config.yaml
encoder_arch: "mlp_mixer"
model: "contrastive image-text model"
dataset: "dead-leaves pictures: piles of overlapping shapes"
train_examples: 145000
image_size: 64
crop_scale_min: 0.8
horizontal_flip: true
color_jitter: 0.1
cutout: 0.4
tokenizer: "word"
vocab_size: 39
loss: "sigmoid"
embed_dim: 256
encoder_norm: "layernorm"
encoder_norm_position: "pre"
encoder_activation: "gelu"
encoder_mlp_ratio: 4
encoder_parallel_block: false
encoder_inner_norm: false
encoder_drop_path: 0.05
encoder_patch_size: [8, 8]
encoder_conv_stem: true
encoder_layers: 6
encoder_width: 384
text_encoder_causal: true
text_encoder_width: 256
text_encoder_layers: 7
text_encoder_norm: "rmsnorm"
text_encoder_norm_position: "pre"
text_encoder_activation: "gelu"
text_encoder_mlp_ratio: 4
text_encoder_head_dim: 16
text_encoder_fused_qkv: true
text_encoder_bias: "all"
text_encoder_qk_norm: false
text_encoder_parallel_block: false
text_encoder_inner_norm: false
text_encoder_drop_path: 0.15
text_encoder_positions: "rope"
init: "trunc_normal_002"
residual_init: "none"
optimizer: "nadamw"
lr: 0.00075
beta1: 0.9
beta2: 0.99
eps: 1e-08
grad_clip: 3.0
steps: 10000
batch_size: 256
epochs: 17.7
lr_schedule: "wsd"
decay_fraction: 0.4
final_lr_fraction: 0.1
warmup_steps: 200
weight_decay: 0.1
Rows from block 3 of the image encoder of a small contrastive image-text model, named by matrix and row number. Rows with one number belong to one neuron. Each number is 128 + 32 x the weight over its row's rms, rounded and kept within 0 to 255. All counts start at 0. Numbers have three digits each.
After each neuron's rows are labels from the 100 images, of 14848, where the neuron reaches its highest value: "colour at peak" is the nearest of a few named colours to the mean colour under the peak. Only what is clearly more common there than usual is listed. The data: dead-leaves pictures: piles of overlapping shapes. In brackets: how many of the 100, against the usual share in percent.
# fc1: MLP up (encoder.blocks.3.mlp.fc1.weight, 1536x384), inputs 154-230
# fc2: MLP down (encoder.blocks.3.mlp.fc2.weight, 384x1536, transposed), outputs 154-230

fc1.701:100127163159111200102102154194210070133096133211123098091114116110118095140086120107114111140124144082066174107134142165102128090090121126142189072139114112078148225114103134150106132112127115129112126110137102101093122100099108060
fc2.701:179086114122165105110148166239127142180130102194118130158159103131150133149144148130143140139128115131137131123102240076121089131148125122158255143141116072142110151165143149106129108138130096063141138133150124132148121140115127070
colour at peak: pink (43 vs 8.7)

fc1.263:103115177127079116113088164088126097170113116121140115142135102125104124164143134127099114111124154151103151106149117146255143129109161127106107099128145134094112212115117108156089123120251124147130255143122130134107130146117119137
fc2.263:135113155120156123103119148000103133124091106081108113162106126124120115101120103160157116168133090117146126093115109128182135135090113152165109129124158123133118177137126125086121125171227098093172248104171101139141148112113115143
colour at peak: brown (63 vs 30.5)

fc1.504:114116111118092119148082117109129093108113143243115155122143141128122111148117255147094135121146160153086130127129109092216179132098193134141123113126122115090123174111103114179118144109255160134148255140133136139106131139108139145
fc2.504:108095124111155106126110110094105120135106114255079111153092119118146123092139255156147115149102096104101149112103061137169139146091110145160076159123119133159111199148139160097118105157167105163159229103171119118149162110105116167
colour at peak: brown (73 vs 30.5)

fc1.754:058125103075133048102153133142130085095127067154121114106128132176116134142106155107099155100070100159122120055147120174140160092143122100219106120101117055066108112131101123110125072127130068165118123145134112090129162109144145108
fc2.754:148105128149103152124074133125129104101088155113133136119107137121078137129130136104082186141177114149075115039158132127096171159064148129139082163163096148160043139121131170156073135095099057175128107087143160100153136102159111063
colour at peak: black (35 vs 10.6)

fc1.278:099126104158090183099112148225124093156119134216110164102132127130141102163143255162125131131152156109119115120137255083052143127059120138115220131139135142111133142109118147145101124126096153131135072144109163136141139181101115126
fc2.278:155100097144161128105137168255137134195131130210127149147145116107117127119130230138139122143112162106102140115125253109025142127029129143168254149101176125155109162138140136110114120163098136108148079124155140138156148094123132128
colour at peak: grey (51 vs 21.5)

fc1.303:148219135159110139206132098179113125086150078103136098133154097118123122121141118091112134156124118119106133119135115102186173101174115124126129084142100117107108102041134124108185150128194085171118208132067072141094092086137113154
fc2.303:137106138138171136096177161090125132156176108078110165142146061115127119090113183147156133147141155121179119127129177106142088135148151125168192132116029097123120137137158135121165117101047072148134150065127149188134147127114136106
colour at peak: black (31 vs 10.6)

fc1.580:139192151111130176175104067135095115136174122138116122096113102121155156147130109148119127083027083083112107126145142170115146105147121131095141138090107135122148164086119138139096201116124079115095127086068125148111142106169140160
fc2.580:165094172185104096186102107124133124151077144145150169134114137145160125119089089145134095132123130140144100127129060123110150113061164133137045138134167057126076088126121141164160154158175160142144094116135131124109161113168104197
colour at peak: pink (31 vs 8.7)

fc1.377:111128147140070138089113096255130100160090130215091128090137133138142145149132223172098142102119098136127130129136189171210118120245130127119130138107148124094112176111096160159143122124120125148142110155144112097111139121110127100
fc2.377:140109127108158127099153130252125116080111091253071129162112096110134100129129255154149086149132131122130122094114155138205125139220138163156160138111155083140122178154165113108132125152116217189131086092159131112143170115132102120
colour at peak: brown (76 vs 30.5)

fc1.25:167177091139120104149208193110077128091174080092121136088088142196120133185199110111096185120116166118197111163125118123087143110092139121081135121154135122104158093150129084115131138107101114136124099118121085165130075091132119163
fc2.25:178126142110162096113167101182120124143077168189148160142107147144164122153179105127133101163174156154173098135084067174132145142146173136128076152099114105128059156155172109133138107120137131120168136124144161140139124101085131134
colour at peak: black (28 vs 10.6)

fc1.325:123127125124099137141106114090095092130113134250114155128157123120128116152136255155093131138146145153105105127124080099222173136095162129119123125135130112077121176117120124149116133115255174140151255150127152141106136165116138144
fc2.325:101090125104157117125125101098111125126119115255094114170100120121139121088127255165152108150111105097106144121115055140195136134081114161159066138128110136136109190145136136086134119156183100136146236092168122118144164111110119160
colour at peak: brown (66 vs 30.5)

fc1.88:080107133126083118082126098098140103165121134114128119123144121106079079148131116136086143149118158157098162155146152121107134112103148121117142116130167123118131255143109183156100134126133169153153156153152135134147138141088142134
fc2.88:147091116132158123099109168054120152148110115094093131147123123118126130115106118153150098155107087128125140098129180119063119130088116159158150135124155118160111211145136076085124101157158145091158153096167137131166153111124104126
colour at peak: blue (26 vs 7.1)

fc1.15:126129129120046120102088144132183086155092164095119102101113127143077135147153138126067124092108131100105133108135158145250107099255138107119127114172143181104168211118124160148113123103131180161108115101144126115097102112105213095
fc2.15:105137143094160139112120116111119098120117136046117127143147107130133131118129145142159086143115095053138063069128115081194137094239114127114148133076110106164142201124109107116116128153148124185114118150156130157119152101117113108
colour at peak: grey (49 vs 21.5)

fc1.605:109172131133096169093098140123118072168122131124128158116189098119089085113149162113136155117173146117162091132159121131132134075142092092151105121092138098078148111087109060047047143093095152200128143124144133088108103116082109212
fc2.605:099083083115149089117147099128155181105164093087082081115082150255083164099151062138148122148085131128105128114132124099129082112158125117156108113160092157108172113148117128137195057115128113094080124100117126120113139109113104112
colour at peak: black (26 vs 10.6)

fc1.121:119128141120098127093086104122139110171099110255084103097147118119111121170138255148121126128151149138113125132158119111255140125165175116133137108120132130100126218161112126191112139131115174150166102162169134151146139147108139125
fc2.121:127115118108161094111120116167093100092115123255072112158103107105145138083124255156153094152095097086129155120110069140238118124155115140149080136119117117150126231140145111108122092133141136201141101089161126105138169103128118141
colour at peak: brown (80 vs 30.5)

fc1.445:095142216113126155089081175204190092148107152204150112101130145113093129121140085131117133117103107073107144108180121253164126093197124107139157072163098182119164224119124123129133094064157094133093160128125090132130133117145184089
fc2.445:171112149109148112095138145146145114142124122169116143147134118104091114117107145150137117137119085097128108119134224189135102126162111126162238134114099082111132150158123120088138101147091066017133121070162116155136153112106113062
colour at peak: pink (33 vs 8.7)

fc1.461:168216132082117099157090109139123070173148141158105130119018111111118064176197167109112170100170058152114130111153154143155098095149111109138153079122135113107085111120118056179159113131141129148106157102125128138100085116147208173
fc2.461:070058126160115214145132114091092082119086089096126054144149150124179188069088090131121097117105126166099135147086121138110111104098151121120110098132081164115090086123106072088065210127136113112104112135113107112122123018116071108
colour at peak: blue (25 vs 7.1)

fc1.365:127141098113134063197137147132084142111192139124145088125046080079158153153207140112154200125147148129148093159135149123113125099103141119160156110216133089129117123156135048106094091105110096178116107095119133167191116107117164109
fc2.365:153175116149145104184168117131096121128156137184113164147189197109110089107122150141118205134104143221120141166096145144175130119185159117128107136193083131113082146124145135160085114140159075053160158133127149159118148083112149098
colour at peak: black (48 vs 10.6)

fc1.148:125122122130067122122116148093132115161109123219105159125163117122097111147140229133094135135126125171099116112131120154224134121099149120095102112133152116095123175105115132131140120112217180152137249135103153107088131121138129110
fc2.148:136122113112154133112119115050100115109114101199111116183087105131155129112111224158167115171145113122112109108114081147195116128061111181166070144119121103138116136149136100113121134166204124134160218113163099117153147127113132146
colour at peak: brown (60 vs 30.5)

fc1.564:159104133137108153130119160117158075184103116101095102086074137165098122066154117129107093117105082157142130125148161141149138108163080125057177131124142186101154119144080080116199180122137095161140146091157123172076084129137166154
fc2.564:136175145137140142122079109134056090101121083131067107155091153125111095078150145149158143142057078120105144066133139148118119105093163141163121148123101141109144135178106057140123143151111089124091119054149085131108155064159088107
colour at peak: pink (28 vs 8.7)

fc1.66:112190099133077174159151144085160041064178115076121136108110147156145143091141120120115123142098102120089142120091097163165101105117106123091090128132150134095094089102085161099097206095150059106093125132081095166132097131106133109
fc2.66:140105129102168146134187175108127142128133130125124157177194149182144144131158097196154129190155151087153119159128125106109086140139117156171104179135126108168105145198165160187185071154093143162136115120151089195137175150129162060
colour at peak: grey (47 vs 21.5)

fc1.302:127096199079084101128077135163133098191139125130081120075090127101092131167124144134099138134092077121107101061160167196141086117136053116107189101125128161082107126069104095140087110122162160157133155103084180133098112154114087138
fc2.302:108114092131153170209126114114114097065092090124105088124120128150109155114130103132138114132151165143112129150106133129116145131073112109114090125140141167126127071146117180136110151162066114083165122113161126082143120118111113154
colour at peak: blue (26 vs 7.1)

fc1.99:144124212134120104078105154077196121136081159133115095097227089056075106141091143150140173111157144126124166138168104178149104117106098119101151114158114114135096255131113188115132109093093154119142087116111168073139107060138191091
fc2.99:148133180085145129093102071149151120148120107072114114132091107119150120117132150123148082144122105153112127068132193090099124128128106132123152147154093116127078151121132085120127127133108058149131107105158117158117148161113104112
colour at peak: pink (33 vs 8.7)

fc1.239:102100139127106129077112134255094094118126096243108079104150101113147097120131235143082152122121110131134107105127181139132117098152097109122194139106153101090102196140097159118134143109104158165147098121148067076125112086118137147
fc2.239:135124111136144115111166144255123111064136173255121141151124090106127101120111255166147133133146132178127150105098155105092129167111131139165181140111109074167100153152186109151125197119115110192124097095136138161145137144134129112
colour at peak: blue (39 vs 7.1)

fc1.757:122104096135144172081109146134168136140153124134111107152109126094094091153085173137114213133094049165085136100110154102113103132125152095114157077114141152127185122059163078089101106123126137158100122107083106095096122086128252118
fc2.757:103128130123107120101131135107157110116117170082141134104175086113158157160101153164091117134181193095120126141103104089099128117098081145132076116128133064132124159135150188149117108110091166184134103144119140197137112174096182173
colour at peak: black (33 vs 10.6)

fc1.477:100128167129105132123123189080122108190104130177140121120130136126144092139131136143097157149151128127070131139159116136058126125037149134112135121141150133111119255119125157169084111103162193175149158131122117209132138131104151103
fc2.477:172110150101154111113132166085116122184123111192131119165131116106135132111112151137161108162115126112116126103099114127064115126036121150175102160111193112139108235166136111081142098178156177060160151131171130127170147112125108125
colour at peak: brown (68 vs 30.5)

fc1.217:113136149121080137108132121071138116170116125079139145131135128122158106160123071158093113139130163156108127117135245100209115133254143118103171114117169111107124239132104113145123130115193139107122229157116162101103118168116127120
fc2.217:130103140114149125112116132034126140121095116067103136156114132113113126126115081137142103160125059123142136107132255120153128131255119150152245134132141120139111210118133114095137128168190159100153199132170114143133142114112124111
colour at peak: blue (55 vs 7.1)

fc1.541:143126162129070141110107097122122125146115139098132134132123127165139131170130123160105125137136139153123175150121231175255130154255134139103165128125161115119110199132104182158114133114101152158132070157148132120127145160106129140
fc2.541:123118139128156116108128107132113124100117116137080129153126116103116128104114145155151120160118101094147131107126255135204114142255125166136253131114196124165115183126160103089128099144114186160146079117156108137126152114132104113
colour at peak: brown (85 vs 30.5)

fc1.355:107176160138125146136175185151215098091127124190122116103126149134121106103151102116137145127107089062088184094167119201110173110131120096119152113116082166117142211108108083119107117078131127143083095116122117141145154127114189095
fc2.355:172113148156134114101102125200163129150142132212159119131186071128115147125158175128133157141125101118163109176087194079100061142119101131132255143138107051125144154130130131104140113150117091049136115113164160167141123116134145112
colour at peak: pink (42 vs 8.7)

fc1.443:112052158165127112073081147066212133165080170120170094128175076059095102140101147123100162141120114107167115071133120150111130130109162126108136139180113116118112230108130159104129143143091117133120093110122179062160133100149201109
fc2.443:168129149087136094086104054091221111161151116047088116131128115139096111132130116145133091154110102164166181092165144067097144110130103120144128144175094125105153178100089069149099115129114071191127084119141132175152139149081101130
colour at peak: black (27 vs 10.6)

fc1.371:106123161130080124097111151084130126170115117087157132141133133130109107157130094126091121130130181154125144123139127145243138126120155131114128130124171107113117237132098127166138146115255186154132255155129137132129143145107129153
fc2.371:141097151105148126117123167020109147133102110093098133151117121116118110112119111165161111161111057107129130091123123126183127120140114160168127137139154139132116197138138107092119110169217142077168233113184112143135159107118124131
colour at peak: blue (51 vs 7.1)

fc1.478:144144142108111116120122139094122106143110137255096139133163120118122138167138255180129152144118137158103112122121113114255144134115149146124117118131124108115120235155125142156124143135139161171155131154144153125131146161106140135
fc2.478:120098137109138114115132121113111128102123091255066119150110107122145133076131255165151120148091097105112136125103048142182123126099131168145066135123117118117148232145130119071146109157121151149132127092165112127132167101129108156
colour at peak: brown (66 vs 30.5)

fc1.112:113090127110133155096072173177204127127092119177117109109110142121098108117151124150104136109116105108134122102151086107210147111250111103084119109132097138103163148114141135150131155110242117161138255114096135155119114115126174143
fc2.112:136091122106144118101131150118160104120135137042132104157177139109159098137114114162136075137138158094116105095093118160158104130228126136133127157143118112134082124163144158109131092146255116064139211125148169162142149127087135093
colour at peak: grey (50 vs 21.5)

fc1.190:117109168134071138073127104251114128138102121190120144103154133147132140172143227169098123112146129142129153144132209214224138118244137105118157136126134132102109150129109166160133109119089136158149092173167155112137146151111118114
fc2.190:122108109124162123095133108255122113096119114243071113143114113112125109110124251156135108158108109104129119099131222129198105128226136163135212139117181099156129175148152109103114100142123194186146086100157106126140158106131111119
colour at peak: brown (80 vs 30.5)

fc1.736:065104163116109164105105200247214076187084147119136150110137108130132142156120088146106142104139146121125134098145119178136136125206072154116176087139109138075153101107107153175134193077217141135121238101138131164119084097157160099
fc2.736:113116109106162109093117087199143077175101116177115159141167134110103108119107078148137092142149130108149101111121192141180100148213138164154181150177139119125091093154140147083109109152210122038151200134142118137151155126100135116
colour at peak: brown (61 vs 30.5)